{
  "model": "spectrogram enhancement model",
  "dataset": "drum patterns on synthesised drum kits",
  "train_examples": 26041,
  "n_mels": 64,
  "hop_length": 160,
  "input": "log_mel",
  "win_length": 400,
  "task": "enhancement",
  "loss": "l1",
  "arch": "unet",
  "norm": "batchnorm",
  "activation": "gelu",
  "pixel_unshuffle": 2,
  "widths": [96, 96, 192, 384],
  "blocks_per_level": 1,
  "block": "plain",
  "attention": false,
  "upsampling": "nearest_conv",
  "init": "kaiming_normal",
  "optimizer": "soap",
  "beta2": 0.99,
  "lr": 0.0015,
  "beta1": 0.95,
  "shampoo_beta": 0.99,
  "eps": 1e-08,
  "precondition_frequency": 32,
  "max_precond_dim": 1024,
  "merge_dims": true,
  "one_sided": true,
  "adamw_lr_other_params": 0.00084,
  "steps": 29900,
  "batch_size": 128,
  "epochs": 147.0,
  "lr_schedule": "wsd",
  "decay_fraction": 0.3,
  "final_lr_fraction": 0,
  "warmup_steps": 890,
  "weight_decay": 0.1,
  "adamw_weight_decay_other_params": 0.05
}
Rows from block 4, named by matrix and row number. Each number is 500 + 50 x the weight over its row's rms, rounded and kept within 0 to 999. All counts start at 0. Numbers have three digits each. After the name is the row's rms in percent of the matrix's.
# conv: 3x3 conv (model.mid.1.conv.weight, 384x384x3x3), inputs 176-186, a 3x3 kernel for each
conv.64 096:478487471523555382501472493404612514468428551475510545574477458555472449505502453505460449517597524489558484439583468504537423471461434535563578462534499567494511454545470533520542538502480466498505364461522522556431512485481528415445409528479442515469571466463500565476445547497502483424473451448
conv.65 114:483555399512539510502521606479469501516533421495509439482513490555522525501482525451482546611385489534410494509542532542376535481470511529506466571515497567441464504504460476550554539562543499374467549536489418488470517475415545500447659497484550476484494498478447493485508591555528493528480527514
conv.66 102:495525522478439490476426455523604468498495376527579579542512542471498455558456482606523500432524471500521432602626511474420507421507432457520610422534520509502563475519494511462445499493514500558468549461475495574510531503454465469500527555514546564527467532374446585509452593465466598613454502515
conv.67 100:537561471475533605492542462523451500506514422450490542489494556582487481386567608463489405566478480597541538547486568541476502521520480483489492504469482534436487519491456377424597509519417516429433424541505491502483522499534546529532405471525466427508472538450446501502531528527532440502458509515
conv.68 103:568548549545535498564516450484473514557539464499487554491522537581468497520478495651507542447469369480477436489507432600457442497561426428493537389468520437529446495562477587571460446564488491448526502478468580566530468444519529552567495459483430507480517572545536478429585463504512533423387497398
conv.69 088:478437501568526539471530514470453583526517492439373472517522537478468542450488410476503515450521450465472517463517507534494458475566466488465503511559502493432520597409498455519501501444506477512439533479547545440502466545512504509548536503561504499518467449498511469563521516356446446462535554491
conv.70 112:443514551536474468431503492524518611467527511498527469457508539481428554546492506458545380548472463506536473451505542503490571522571457519443450547487396465466469465489469484507445576505435523469465454555525545511493518442453532526452513541492493500525442486552492490594537504465457495624446492452
conv.71 091:579600630411471444435447398452570426508518501534379558516477676424430404474507473538594468568436538503501473532534557441443478505529429474530478510513518565589541474461509442482423422473591580494524538538522557548532543560505438509489504448519424509551502488543525503515430448392507490506562521492
conv.72 097:409486473537486529492468425558510505470424473457508520481425486553566542504458469549560480554498543458570476535443446480435575425421487440535445404548577440563560572399541591516475446494451491427550546427444439526523571469504557572486449428422521496476441434527618475616508507525535562453557519545
conv.73 098:555428384526464432497560555586451442461499594526429452501488514470520497525469415521513480529451435462582645466477491529427525464539503490614532481581505455553498578527553476453465451546392440522465547518463527466467519466451520398532448487431522442457530519445519484417555521471423541511523502480
conv.74 106:552498487485476627454468484558433575473579467513577546461610420548472557588517440535557511419485581491534451499678445441571606496507464497468457481580629562532589490493426549434508440571453423601471501512611528491474478501438469447453447518402581434346386519605475469517482562653566533469545448453
conv.75 093:427428398469514500577545478414457504600388501440385424488519461460593433460504530558508543570546597500472503511463477504530437426480517628649481402469449483569546509527601424518576505460470488455534566525505502461334430527445504542457612472568478491534440550489554554560528503455507461473507596513
conv.76 106:483497511467442459467513515572533563440494463481446575488478466514455446483535455543524499432414475485511472476516565471308584458675429524509464451547529608527713489510478508514491560498493434544496437413464464535564547478495460532440484491485497497567497491488468510594478536472477477524510536440
conv.77 101:450501535546527426492519562376422594474532519443486450525557470542484480475490451569513533546541448529497605531469557516560422502414482439541509515460516435492556439509473464497493454490506463518557548487551526513555463477499496435507512534530567429497549447514383476459461554430530574553524532505
conv.78 108:562537488607641455528430489504553479422524434523520573523487525464475490559437487528488453549440530506559551421357602489426573452473506467692630521503510519546521534392486424497487473576475468545526567421412493536490522529496589479403586507558451563504528510507535426514480424517555449499466592531
conv.79 092:541535563513564575547453472484519529499515497416581503410606553432406374550448508436476509404465481513492487533504525481489537447518445438526448534527521549513455497549555458452460458454494508527454532489487456460551553513540502495506418501536473478559485481440467525499499453481520487542490385459
conv.80 098:460500423558566543409449386498542467522418548412537506489472495475516545477428488472493448513514489485470492482493392527492440405522481494544536513483529521451433512569514513560519521575528429351515511515561519468523474457454469501541444443461510488415486500434452464468446532453500453529431481479
conv.81 104:564544447446441481527489498493538513525502484463456618361502475404470460496523444477430493542442495455540464498477434531470546535496523463516467514460499494514424503522531490463421462518586594599434445438406452535539442539485532488509575559515556476536527481462466445435448455502523510521541469405
conv.82 104:423432478542546506478543485458471457429513534505496460444475495509513436514463507571584533546427475492443503422543567468427564503542457447481494555482509494490444572505467544556513470547475466565437452447420509495453541468562439539443534460481522545500539452516560498442498539516509439530528552555
conv.83 095:509505419564506495558585439514521493547455577501491503563417520516494547508482502489472429491505494466580485452427541469544551561559546498545482597477486532523528542545573454503517556517493491472515569603478493454482599525473534479478450422477448524462447448461422446449504472475469482517440447418
conv.84 110:470483408489538545486456546489459488536521567530476496468490476489508541421483544560474495461515467477518501557431458545484538457499474495392480555447453452582429468530531503538477483507455502524524510455454495514445538524552546535568408430477503477575469560508504513455551568457497580629515551552
conv.85 110:531499505488477483504458600493429463489541531529626451487526496506502499561506452453513468497458487412479573558499508455364535511564507507554495408574432538476530468395619494534468437511446497515545496478532412581643372405513478493451444575460542502450503575352540407447458472438476524455416485515
conv.86 099:459487534451464514600530570496514555464473429473539488485453531493516557453514493529539487554611608531571511414435472475491491452390676510525467492509476499509549413460497514480555539451482552446460577538493549488459494590622499477529517523557538539575499464538570512597558523453442480484483432560
conv.87 103:527568583488430581545535479452563525453449463490514509518511551531417536462512502445437470435426490428515607484461446517481488401464491479451542492514511390601457519443473465521446566502551451435595500593461553511423518503488440479542485594525432539538516539484462471516497562456514407458482525520
conv.88 089:475474484518512545444462510501506420481523461595534503559502543553450444482488418501473531512482488629503444510508495506489523543517481482598639559568495550470396458524480543525415495518487470556494538559564542514449396433440453545589534526524375434639495519516465469429538430426454517497474588490
conv.89 105:454494486579517411450534421561492452499534427552569522485548508451497507500423525602485470583497466448470484551457493423511521547515454465467479493506494496568528539430654498407521535480447488634527546601519528641433480542544503428496532551475475559585475501576518410550483444508455446551519457475
conv.90 105:511540475484506560428492530532420431535452385442468495509473458488505468447524466454441521480484584477586564468493500510502490485489493522444453527405472545425482498523566465549461538482453430504562421522451432494618438437521478549456473454577509452484561478494450571526439453505484469460531525477
conv.91 099:466499482503540504547490473572418653477365500503593436479592392462492493495457463457417435569469434440488526496495509530550522483521462464509472474474441477398491484512442458460459462448572483516538507430486477470495546513531527530538533492569522470549504490437493545475402438344510456514527534473
conv.92 099:492595473467427511522546475550440449700633616462519509564534458571465523509509433379534323578528537512498472429438478455644538500507457469528502426463410580478489533418547505481556505526560502488539484444550503549479458515546450530483499441467619548562528526431545430484542482498587447583563472465
conv.93 108:460375413508565476541443510463510559590585484510455446485582432489448588512538429580452472473515462458518523486437535571411500490506529415452512526577494466573482506496413551516524467503442542554492464524530478493547469480448563543492549458466481477551441483561497535490533467490490537514484523460
conv.94 099:481489427477528433502478456422501572546508499538574494525473577401417726508516485426526514495470530641433466549539434458517487502466481419391504473469515520381529448490510572453476455538490511546442496469566514481485507490481481466518484527475472495454521504465525433521562517550515532448447471517
conv.95 112:481455492478503539519527431515461456480493542442571484450470510511493485492499513563442391526483410615438402605532408543433398461567406494451535477310459534449520527458510529467502507500491471464455545541486530518511499492452491466502561518501515487480460536551532478495492537477436499481484489483
conv.96 106:475508469495466509522504432510468509438565597467489495497494586437496473521452524557502537537460501462471468501541640427467510468570512483472479506557486451456484503473422479503502471667479348544473510464414553433410458485447527488529486517447579453485555406502518582562541510565602478550500465580
conv.97 107:524455527431437509469486475468540464473468587487490553418458490468487438479448536513470462476506613439491498520285614439505547513505461468515517455489528587429537440488402561544563480521431383519548520466589473506486396492484535443454559474458461538459476561488464536519441604406511449540415486477
conv.98 094:482555488475412603503591565578553446485530422456413507531428525440449406556441642543492534519541523473436465495499535446476434471535462485512511483478458589576543503461440502492443512458537557578590503433414492495485475553580419503543464462520442574566496453400536494447550443563533506513448497422
conv.99 105:485501471542498508474508519430541458525544544478444470391472607430563522544526475425392505592450432533590549514483413447447500481547595606499503507451541531503420466524496496581559516480479537516525477550568517464470476497515479508510478539487490411527560568576568477469445475498400469544481465470
conv.100 101:550558500510490428518473441477561498552487469426503509461477532496505466465541465503442357522506503571435436527418582607574389470500461460542543492451460577533506499511484501520497470469532512488414486492419461501595563425417483510424484489514516430428522507506417489486607498504595516525504463451
conv.101 096:474462483491529527530443413448519532372455567447543539508421449515518618447497443500504536404464471421509504567546388473453489534555489522502508471480461462543532458526543555552413572483471556518390424471511549503487491515461464456524385582527475445594496500510479463448428491480484506593407487576
conv.102 102:495575519491471466494473445470482547601425456498523486557342496446478490524487471539471533527542497434486655526514450486441456602455611464443510411414473524454395514495428509538463418556375498538566457537513492495399574509481494468510577482499521513472506456558477446459498492586414527445417467553
conv.103 104:712550386420462503459530513491472607589534497469480424511431504503479516418524491458448451477535446553502504463501576556482462500462583484486530532522506458510483484461483479437522533473402525512409483427468495615493599463487530550449519512523481494548575494498492494432489497490485493466517524487
conv.104 115:448518557453430451475528494479545511491593582576594381424547535484552494492526554500519521580530518530485462496508513532580540478509487491428517488442450423423521510497499481549532600458506583473507430543477443536547511458464516538467516502481507443498478536522494429569553446453551486529498526517
conv.105 087:507565521523541562452425476513493518601464505523527524447529591458508555506502445473569474447525457524521513425478441580458528512565471575550500452503457441417428536489486576502508614557481511518417505493593462485493503490503496472506530516509483505517495475493522519516490442537449503605502518583
conv.106 107:608539595385476478529487460508417506507522425489534516514455402503486468592494491473473510503484498480480555435452506590494505494495471524497506492461511462451552494529546465464508568560526457511403440511511439555514465535597555502499488477568508575497498484572485459549498563385488539496481480471
conv.107 099:495506446517510487556515469542562485445532516499578503524498425504550466553431552462560494524533470568464493470558571392585548567489537476429488414372436366490461546491455557532448577464476503484512441527452538458430494548513450533516730553485481456494473563496485515557510437505365531509384577574
conv.108 095:522486466496482573524453469509544471679584563494459527339417344548526522538549512525534569515557483490477512401497438578551539486477461503485556419439494541512488574509564482512514436396548393551457518498554478511419484527578503542528499518454574476507485425364545541560533587499535503487546525522
conv.109 093:467487545563603601531564635426548547531556535483491524471370515520572510449498483556544563479515487499483467470562479390472494607530510645488496530532466430501487424573566481513541576441532486525556506438462530493495504497442580441543555528522427469388496504446472457487549562526433489487538578501
conv.110 094:521394494423467477501451498463541536529491541600611597565510551498550491509467512415535509426489427479433476520480562474472538515504509453481512418417428535366422466508479402390482450518486415525495442475483565487435484530492472494492482488536439509488488483471527509457439522490441435563539421585
conv.111 101:569519490502407464479446590472472547392557484502527543459522568481480442513457484458488528505499548482534505496452564494413466477529468492527485491456518540504513484421556497483573490409551536417496502517550452489498473429443482446488490562490419430502562522495580407517500429576504475509509463477
conv.112 091:474433429451496480480494478536555634554473508436595564512603423575570501572498483453514425532490503584404516566509528438527474478567514505509532483479562545474540548483519505421534521338477499479534438421476508445357431485464527520423518481587501518525550528462381446379506444494518499519479462471
conv.113 099:535543566506505397472448405529462463463441504474455452521480405501581432533446539556443543513527455499462391455483516562449453541453470553469579508477512466406483549571416426485569498504430543477434411451448519424522462497553498447454470473471507471427472510555559502549455483456505525442464437556
conv.114 097:519518558570459519461453460540446554419516427541502558507564525487403453528506505383463485473463528465561464559510517496461602452573433477552517491537520386463501518495479643558457507444509505474653540536548490448423450636615430398476478467516422432553528461461536517504390548516528427520535503581
conv.115 098:501448503514540541515501502503508478527538502480443524518499518565518487523493545443465567552471525503460526483410525477462458485487493579454462528468592427548470478472574571545632518525486474481487495482477453531455431479463460511512469592476507583545509478420556465517517497475473509482488507453
conv.116 097:537490479559453566421541445448453568532426463541524492582481533498469482489509525529525513480489471515467543495469527507463448485533483530530513429451469396528477491466512464513596449575546530476473541536524442529486445543546533486504522472527414516426479500553526446450536524599432513449455457515
conv.117 102:525519562439426437469459508482501432502515573598564552499462497515546544511504468427547515499529500512580473497454504413384497574574498489512492511515589478440423534506448485555416493457543397435496508559469442487494543402450400461486565526416448479539494572481543471465605551488532557428547430473
conv.118 095:563505660508536513550485586547548505564522462515449488401440538468462335483509460548517488505512556477526441523448502493540509560435488496436483472558515474492479436523537486541545555549507478526534440505577595489602492567588438414410535507507496518356572474480476472363508501551399513547456410417
conv.119 109:415477442451536627530492479554479538475572394511469456477506438550509460535519483420533466481488504505526576536527427554517535446532470434453436438381487598462498564474449581463527553507508491421476469546488554492488508495494478596520508466503591478498510512432536478497401497591578552573465440482
conv.120 100:442415433521466496479562551550548511501450503474410513480512536401491502527481512360485473453481472421537548448479548514569566511495491489546491535578532453492481510479507480506454444424501439495456586460435497464447557495515450466473458514536492504474412482511459531588494491504495489447446469514
conv.121 093:550424521461461479505621670499523506485454501530466552570481480486470492506502529556455551501511458497469488563504498476508423447455582491470550459501460545501483536500572531503482440497407476517459539505412621526595532538502603554609661598597535464447429489490478440475526546529480481496511431455
conv.122 097:590616514511529493463409468481492459428513449582547518454392537508530478520472537548545375397474483543544507534630504534508522414549524516514478671416486579473450481537469451541529411486461602484483444430448499518423496515528587571578447485497464518441523537518514490511449482519454501512532499511
conv.123 097:625467510525459482621528570457510522509516492498516477523481384453481561433421533480537439537530529535554601514549517435374411425493508534485504525502576493442464509442455480459473436418465468554550473474489655446516594608592475527510579609551453533540437414567326459494575531573528533515426480472
conv.124 111:477427454487512496501506539470493563384462495480479524531421499454556416470472563518471541398464539439474457483433461556538519493452525493511494434556486522427492546488544465523489415480459407484531508480437571512460450434443493547564496481416551488448630415451459574435435498483556443418527572513
conv.125 110:508498508447520675468474520453501474407524449509489516458495473507501467545559496492485504682358578521473534454500454414544460539437472536520484617454473496374524445491566593512487539490510488424580407494476421541621540542450460496424458454460489487495426559569585476501571434438623510466515370540
conv.126 097:475490572477522577528453504512645509430497515571529501423568445569519543423477468483535448497450514556518470492493419494520497483437483489513467442490522482489530615426530506480528475532523545389395558447464454539522466475408429458475492542547569509582524506384516549555482558531480471535575456533
conv.127 108:516571476544501533337510477541560561460591515526502535495450468476539445533492501474453451488482447517538433476438477470522503494432449563472548400511409387656455471449616479559436413570415507478476451509542518434545378622472516397507516423552535527476371519481491610487479505545526430484510447485
conv.128 086:531542556530508581534579487539531585499500501508502488439496441420484441426395474426447430507428502475580500452497473463482419505513476498499469428532487435530513465458527483529520451519503486510477454532436536575523467489506523526452523464548607578670483499544565563638476502454473488458545455435
conv.129 105:467449463487437480489482504445462418542441522509529551520472473516498449454445527418609477580546475623437468429437494485488496484467519457529512471493506452486502468487461568492529589491554486528524490582460442500519452404451511421448470469495451527466519480543505459538415493432433417473575551457
conv.130 100:446607528484522451504488615404455478545559567485512450449558475457564434498450526521495558498587639451454442439497484471513522416581543516532499518553555469491417491556433489537506475468613485476476461474441429594430508478507551530564458475456560512577496483486484509458495564598483507520500447487
conv.131 098:452525549493650447464538590693588595593550446501475481449423518468471405594484522370457481479474394428530588511445470485461480455472553497482495484427553567503448563417516532522481506482438519469404448560525623529454479509455438430532522446566579510389425436473577543433436475491525598475542479530
conv.132 103:484592445416458531409502402498508463422472504508494563540472428502445496505470622602538560550559531447549451458527539467498572522524559504460520492511462505461482521479478492445549425475549477478512555548473550485433456480522449485495502438496466497469424430577577526479575522456489482544496488519
conv.133 103:496457458467511427440434550458570497424640489451501548555437458428419578476492496545421454417552402451502468549500508471579545537498448469520476518486547569455475520453504445500498430466517485473470493492398476465457491521475459449535525521511517407524463467532478451491628465675470494543570443572
conv.134 108:496512505517454572436462458424527510498512415497431582620557365461523448540494514535443503576459454457457464405501472471511455551383495507492541593466445462464509542470498538412428566519505452432510487457572478457533421542473445501539518558567474489482395520403571516516652490568473491461424460507
conv.135 107:527426616515548491460480519395604419505505524492460528426563562546553398442521549474479428536595498531502463511436596563464441556361597447553493403455477429476534527483556445465460489464487519604498453593483506543488470478474478527460485477491524515522446547578466508570455361585564464565426524472
conv.136 097:520435460406509417461502430420480588440538417520543438535538495434541486529503589517467576448570482507554517469554410464383436576447516449490500475539453426567563506449484403635537626514402463514455391415538555495494447474474447526412579513465452577554530522434510539440427428450486486437478565512
conv.137 094:539482436403420505503426477423512513624450536445499531482534467474524544443556482464431409532506429503531477518450487471455624439471488459522490391437418542537641475514543462594486485480466471539509420344528558480412445513515469488451528486457450578476374536446524478454466552432460411470455551489
conv.138 096:468512569543548484510475520564530537502474556511512540417578468447423479521495469471433472550580564470499512430498524496466461472466568521485487476537552451493522570456463442524397531602458441569524524479578509450510503491503480525489548564463536560493411397500543502506542524465525462540536579460
conv.139 096:456526561520488420532545597562472423482445396503477524617666582467471440463512505454560511501592492579549514557491440471443433629407575483534475511637531477540441507427530503524476438491475480480411509548496475538475597468494481476496484529481519537410573527510486641464493504511503539496489493491
conv.140 093:396423392608532599440409480536462508471559541445498545422530526466483466487521524488503512555460455545490570353459489532517477464531572482466447573523487520548554515556531353506482556503529496437612483416496531513434447434478503510505419522434470486503453536444454469436533553492560547550565518486
conv.141 098:467448452407533369529547569406568498567534531428460512451558494572499523487514612611530499452482348462473493520449522428412544421518459494525495467564489420562466405508593452568449418540600439531459447470465521491488456434502531503537457499473399421603470482515486554552419471547513534479502470602
conv.142 083:477491475415407440581579542477403500398485416438420468498507479421468452700544738520518543503492604499517449532469522494478507514537476466476517499538482498519575516559455517534470425449500531548485468501457473537515490497518467488478513542576484492483508539561484556479495467462488487655451426450
conv.143 088:396492480465573541539539527487479419456464532549484499438546520507454586532469475567558467520488489573607519443477492430483488467449451530491474476442556414416506469538567474527527477472489570437596567532519519492520537464497472506464505519499561514357520454523474506490452542481490488558499509466
conv.144 106:473494520478409457436495472617449549472502443468555526502501504492497470539508473461501463552409475509536460498535438425451510477479573505461498469542497496550497508464482439550501500441514508528520405516551499478506451456462496479443564601579498521435417517413527416448496436484481446458423431477
conv.145 101:480560414503526392474503456415542478505445542528562576494503551437444511535474427471476471529540463486433540427528519508513438458576496584548482572485580559556480504511591414549605443473593602479482576585415509516438528560515499542543554534479553498468617552525481453554487541438470491465564435464
conv.146 095:505577528443451482436424460577449604539471394538488581441464556529468565475532487520487534565558451552502468559523486467474433476447522506438543624494501568561556494508465534438397548532411458545382486645581506529539547456514532410443447466493468595418417537389472490427581471530493518467548627538
conv.147 093:526481467484500510466499519525559550546521458484496471488586535486428561520480466566553463464524451497523499582501476505551525563536459511554531415403410446390425480505521525470463489397432519473537425572466509513497526496568464502533562574512554506553598556494531452559446522478443429474484490456
conv.148 095:521540522519500455472521451546621536370567498510474484533616412567591468422486408451510460548534504541551596534459469529502585476479444520554518463438321496510563521491501545556574598526460503444545491522546544529443475571446458548564488447444457451506492474478459557505627522460459434507398569519
conv.149 086:559500466497535566548527545569479475507484429534465565474426462447414488659589600464412437368425426452484477576486453502521421595568571500530509515488506470379501513443484478502547515428453511535542516438461476463508495477444567496592416507535548483563459480440414513450546508585473442585479510510
conv.150 107:465483609435539511416529536491441530471503488415527473467462540445578454503427528538524566429429573445560575444508456560524513531485465440545446530548428466462459559557470541493441541477475496444459516575491485592480501431499409448435478508448565462436498483513561564561565452455453543519491583457
conv.151 091:468580562487539489490434511525499474413554527555480515529440389392470369494434495444578500499421453484439488482542584508465485468484477455513525502589448524506529494548479540475503477469565588524512512496499483480433522465531523520536524530524416509484510489566471446474519390450549500533532542556
conv.152 104:516457523492516523586506465405534415628498538530566508597509514508460438537596492491449538497561486496495476476404495491460470539495484484537626507469582469582325444495476397573576524442411584471524452461499520448564395502520519435492447464519460509591578476477537449651567433420450476455545540464
conv.153 091:476499537504455492506476520589454539434502531468481483534482489568460489505444510571487498523503488484472462547536527517558477492485520525538476529511502431453464545495497451412457418399460545501421495576449494440491523535442418426486460478521499484448458450485554410492472444472549414377476505558
conv.154 102:457463533454461517504508530478581528592498569546474536525531507429546482511509548392441394406545550473420505393407489470447427535450533524446488483502462416447472466500497545379542462567494523464458506495529588490431468432470532551463449530466536602511439427520643520451409509435522536483489444512
conv.155 091:497552504474468466519522472519502470459465476501490500552557669654570695445484451462442569568516518424542487550557508456538521513526461533520533465489486484480456523526341441463474450448470530496525520572569429460464504520450483496485482481483560459455493525542470609523445365450495452418424516495
conv.156 088:517529505448437518505497481450541436527426580444534490609468509557515534485513496484510502491412529477492519492513600499487525528515508442457481472480512387490500483509452474384544494458447612518482418546432544537493493465479613461466423609482556489501427461391460576526405453425462523430484566549
conv.157 097:632388474498470436504480549465503435552534570475511464464505579563450443497459474535549570527520479444446468616453431464526403453554527470507468477452457564490432460463510512474491506561391455465497484482436482478506554457466462490519568612529492417509528482586522555575548453478475480442480493563
conv.158 100:445450470438523430486561504495498527494474529544418555479528584491515422491507467505491523465462482577510500539467466449513543420472477470444555521570531423512456591358474487515471410542438464481510463508512544461576499414495353450530532440523519424587489531419593477489517509526510508531498480511
conv.159 106:508467522521474452471467477496490482437528512451442435536504425461509494439492496551583551414500538417549453458479355467541614479490437474475537491455531310530532603513513549499489496557469521574431456481507456468430505504484501508493454516578494501442507490492497494463498504487484541421446441573
conv.160 098:503444472510479443454493501461569538564469506518419444458499495544536389490402585501505488544514543483533474543416569423408522402472529500409521446480520508451572433458424495437591503638490456580489456463562556506534565572571486514415444494532425499531482459544532441472583488533512471535483513439
conv.161 103:497491477574530500484524411396605523459479603556556533484462592465437583504450542464499440498493471506522590468483527488503493521466575522451486569612508516451477438514419443507547536516487484509537444506471460562524435462416552511553445478451463481425502457477571465608495472490415441498459427475
conv.162 109:522456532489519494482458516455471552513496532450454529509411540464594406556512522440479517517509494507508513532504479480567467477527479457523487494385485445418481427564500521534437499407572489499431456546572510532458448432532473493518551488495638554409554526461448526516549451430506589525493436437
conv.163 104:446529488505559458501633454603438461419511569499426499521560440463564518511446463509502477445503504489541477458403435475478537456371478500543550474479537503509541411552488496503508538540477559478520444515517459584571636498554492461497545561547470568447487459496366465494588536432559459564435597515
conv.164 101:441521534597544562520459527439458468454494592473529512482521499590470491438473531550543575483552463495475481489559538494592562513457383574512487472648535377481495447539528446502431490506538468482450487523537553528456426469512438419533547498438417518485600519471603440460463433447461519470524483403
conv.165 105:454455531455467367569516396533537370621528419544530539503537440438552454474519486426553487512466411488495447563537468481434458529523441569537511445513510459544554582459504480477523589509396428444529573488391576532619496523586461541538507463572490535559578500540498476527503523502385546446502575536
conv.166 089:520467540476544385429490523434478479473514489554523499461484490423422459415465437524520562472428482472491501529540553544486519502519502561516590532549518582560535588542407438554503515563465501565535534522538505473522435457457439522574512484470388426535474463376498487447426480443544477480517670582
conv.167 105:538501462496503530640515476499535579566495442584398544478559458489563466477447510519571508516518443526538405482485507442433485578548546567516547484493487457532469583527519506581502560529476496471523569465442513496453441403437503412618376542550533503551506478487483526499483484521594500515477518502
conv.168 100:505512526583496515510473505410491484553545470474465465488507532447500503537451499491533506541475550513572516482469479471481503531508450469493565396505573420481467460423574485536544430526510497550413518482410577535426573512522500449434445487449575427405615484426594484418435560515475511498559491466
conv.169 110:575439539424501471486510479509541408496506516511524521526448470494487525491498488437508518383442510496550471512458461562446408450544558443482512461475541437448546550410507567485445517528449446552500528462421507506455524494535520447497470448517538490466513427528459546447465487650463409614479518447
conv.170 102:494544556488518423448516500573440417493509534493559475540512433481524510440511452457468530517555576473460560523542594419458616512541449482539450531504487425567527448549499504514475614576468487563482575446500467611527482560488461446508489461542501530449423495475485484471488435518527491517479551586
conv.171 095:483495416513448482527531511599536548531457474532496484459405428540496542529499546447370419456481489484490560491537366531481449460567463449496553489423483475504465445520516514464532577420539402480506406523517485517483512477454563475486494417509533572449493500397485481567434426417499583454537485506
conv.172 095:503487457445453505436487489428446526525583474502425521486468387522576603469531368498588589550501451558563513542452538442535493565442581449483477553594571446489486547516509589445525510488441593492545475499422416423408556509496427448450507627545461545403519487504473473544483435518478511499518527478
conv.173 104:541526446506618480547470535536523425523525466470485549421524543471545503442518508510568489577477414495533455453498472576462503520525476535494490455514520488494510496422585431535617440534475567416464527355553433465513529444501512489520536445426450527484442575402456522463464531451613515445498430559
conv.174 096:451438427574529446562432583498461604407425456484504562447479489469394579475467482425481588566444561512390563527470460436412467412496487478585555518487516562483423418474479405554438443554430583520536489526509427625405447427469540529567458520456610554540525456478533580516585419455530472501554505488
conv.175 113:485500509411553514445423523357489446520511525526577423520445480516458490498505529609418548428578517432480597541471436448489483551409506477521587485488550440602464391560537518436496528470461476534491564469442498464548447439565508526515474438462470543420514424494512505527459471513517500486494463551
conv.176 092:393445474492553406514484472580499469489461436526549521434458469493461526576597601464517483537559552465448479516568519495490464456489478541551544506432397525597668535493483597514564504447443482424468441410417442519480449518530503509471532542608469492457535530620533459416444450471466476417452516545
conv.177 102:590616645489540505461488505542384503414464500537458390491476507426533510546460476381532488403453467543510440477463535429415522390508529530479479548577590470585476487435464511456483490522564584468483502538476465601484496495496479573507473486503518481466464509455458536526418530539486494483509530419
conv.178 092:500483396479495393512510479604543571445498538552588434457581412496577530457527460509549556520405609442488500494396457452492537514492541425535498503501584457470513560561485450433478481528469453427476539575478414533406543456539459478417480505516466560546411523517517496493646481512436436512519392516
conv.179 095:479489405471513512519473450453536565443519524513591500497469512463449509532571538485480453438499456472442461490442504505485465413534513481502473514545513675466467482494458563451492514501505487505470510498490478447524517476529473457473575469440535491492537440455504466481453438522423528521561569489
conv.180 092:491504523424431587518554540425553495487428499485528558497463512474443457455558579519527528487540476447405526458539592553463467444439490520508453493555587545496502477469535598555511395472522544544484502463452518454500530520481543444447498570583476451485498455523498490468450512503501536465506480587
conv.181 093:442492492498475499552526457491502429465468592495570513427450619446466463552526572587494549514473530466503399417507469530610543499510440499370584496510490467564455489463481388477474549402335545525517509462508464470470490531458406451473572519555514516485450486502452519410460523461551534504439486553
conv.182 094:439514415557497622473481515454548498639489476531479554479513495477469494455529531435475488414397437448465425561564511427502505490410467607464471555475479507453506651414492502446419448521457550506512476453482568539604551507485500516432409503472457510526452495575410477471519537403476466563522522539
conv.183 096:555489469460446457525469661531590614528482501398481412434444559481548500474477603604474528500510454487519511403443509422507541484497426462478558459515505431545585539495550504485469455442533545484512475554478500467492540534454539578505414626521463495518445450484389367408555484490525534476384491491
conv.184 102:462449429576450516506595537435449570515532505508587495487489566499511471528440611595546559496545561500431497461499643554450541479502534506451484652770515536543497507482585531427489475477543476542555473510451415482571472544476504521517544543470474538467486506535496514474431518504457550602496424416
conv.185 098:550480449470570474566515547497447597487552523559467476554543435421444586609578519570594545483518472473539429504624559543481433423432530604548422494470412474543506539485481503490590395504512510511604508513397557534379576490477509596551497552441436507424649580446506470463497482499515530517508490443
conv.186 107:486535442556504542510619553482553529538487549516447451546517472516458476448484546563424435508466544532479519514622571538541512650567526455486555529438453586520489435436572510475497450525490465436461554509503459467516569513464348474465535577570603424483424496448466469465528473554491521536501559422
conv.187 096:452484467455451414466417497480498517553610565447483601551520509479500483520483526610503469558468490492570520585500556506577459432637502465529483507472535550443527543493490507456503521516458525386545446478487427536532520517523460472493371455488443499421420469478494425470635489610591477515588517540
conv.188 104:487550556489440381432485415527425478521432406340506516566529516623493500489534432584398601432488442426491527518499500554501542446498578540568505509500522423414512534464457433508487432483520469490667509485396533552485400463420386497468397397496545472379546532517490522532386409513403412490507397640
conv.189 091:542479445508564468474553576450475560505519484532462456480453418516470534569571562470413474495522505494496553632531513554508440503510498483407524496534477523528508459496505558480380517479509523442435411483498466491478540531433496535498560568502406500507575471479441427476496495540594536549535533481
conv.190 109:389481478498562543472538501544476530463485511482517463506532511497529443455501443603438526631404401526482454509532462557663485518494450540499452512416496511408525468461484408503516448437482592441491444395453442431536483523474495411573439468494474530478483512508486441420529404522502493455504456482
conv.191 104:502494456561488389486553549403482450471495568542489467471487487533460502451512475465479505484492433445521539411495604540468483501566466486467488466486446530476435450520482588506395481481507464417520499486483511534495479466487498470520481524498515551482503437459554481436458503424453451532556467416
conv.192 111:550572410432426603477523480502547507460474566452554484422523504438467536488484479470504464494428553458542560500558469477458530569508555457483445502424509420484527450486525440465466513466481428550550493501521456520504552498539479470527491502435479517535453502521524451474441555458503387509478511524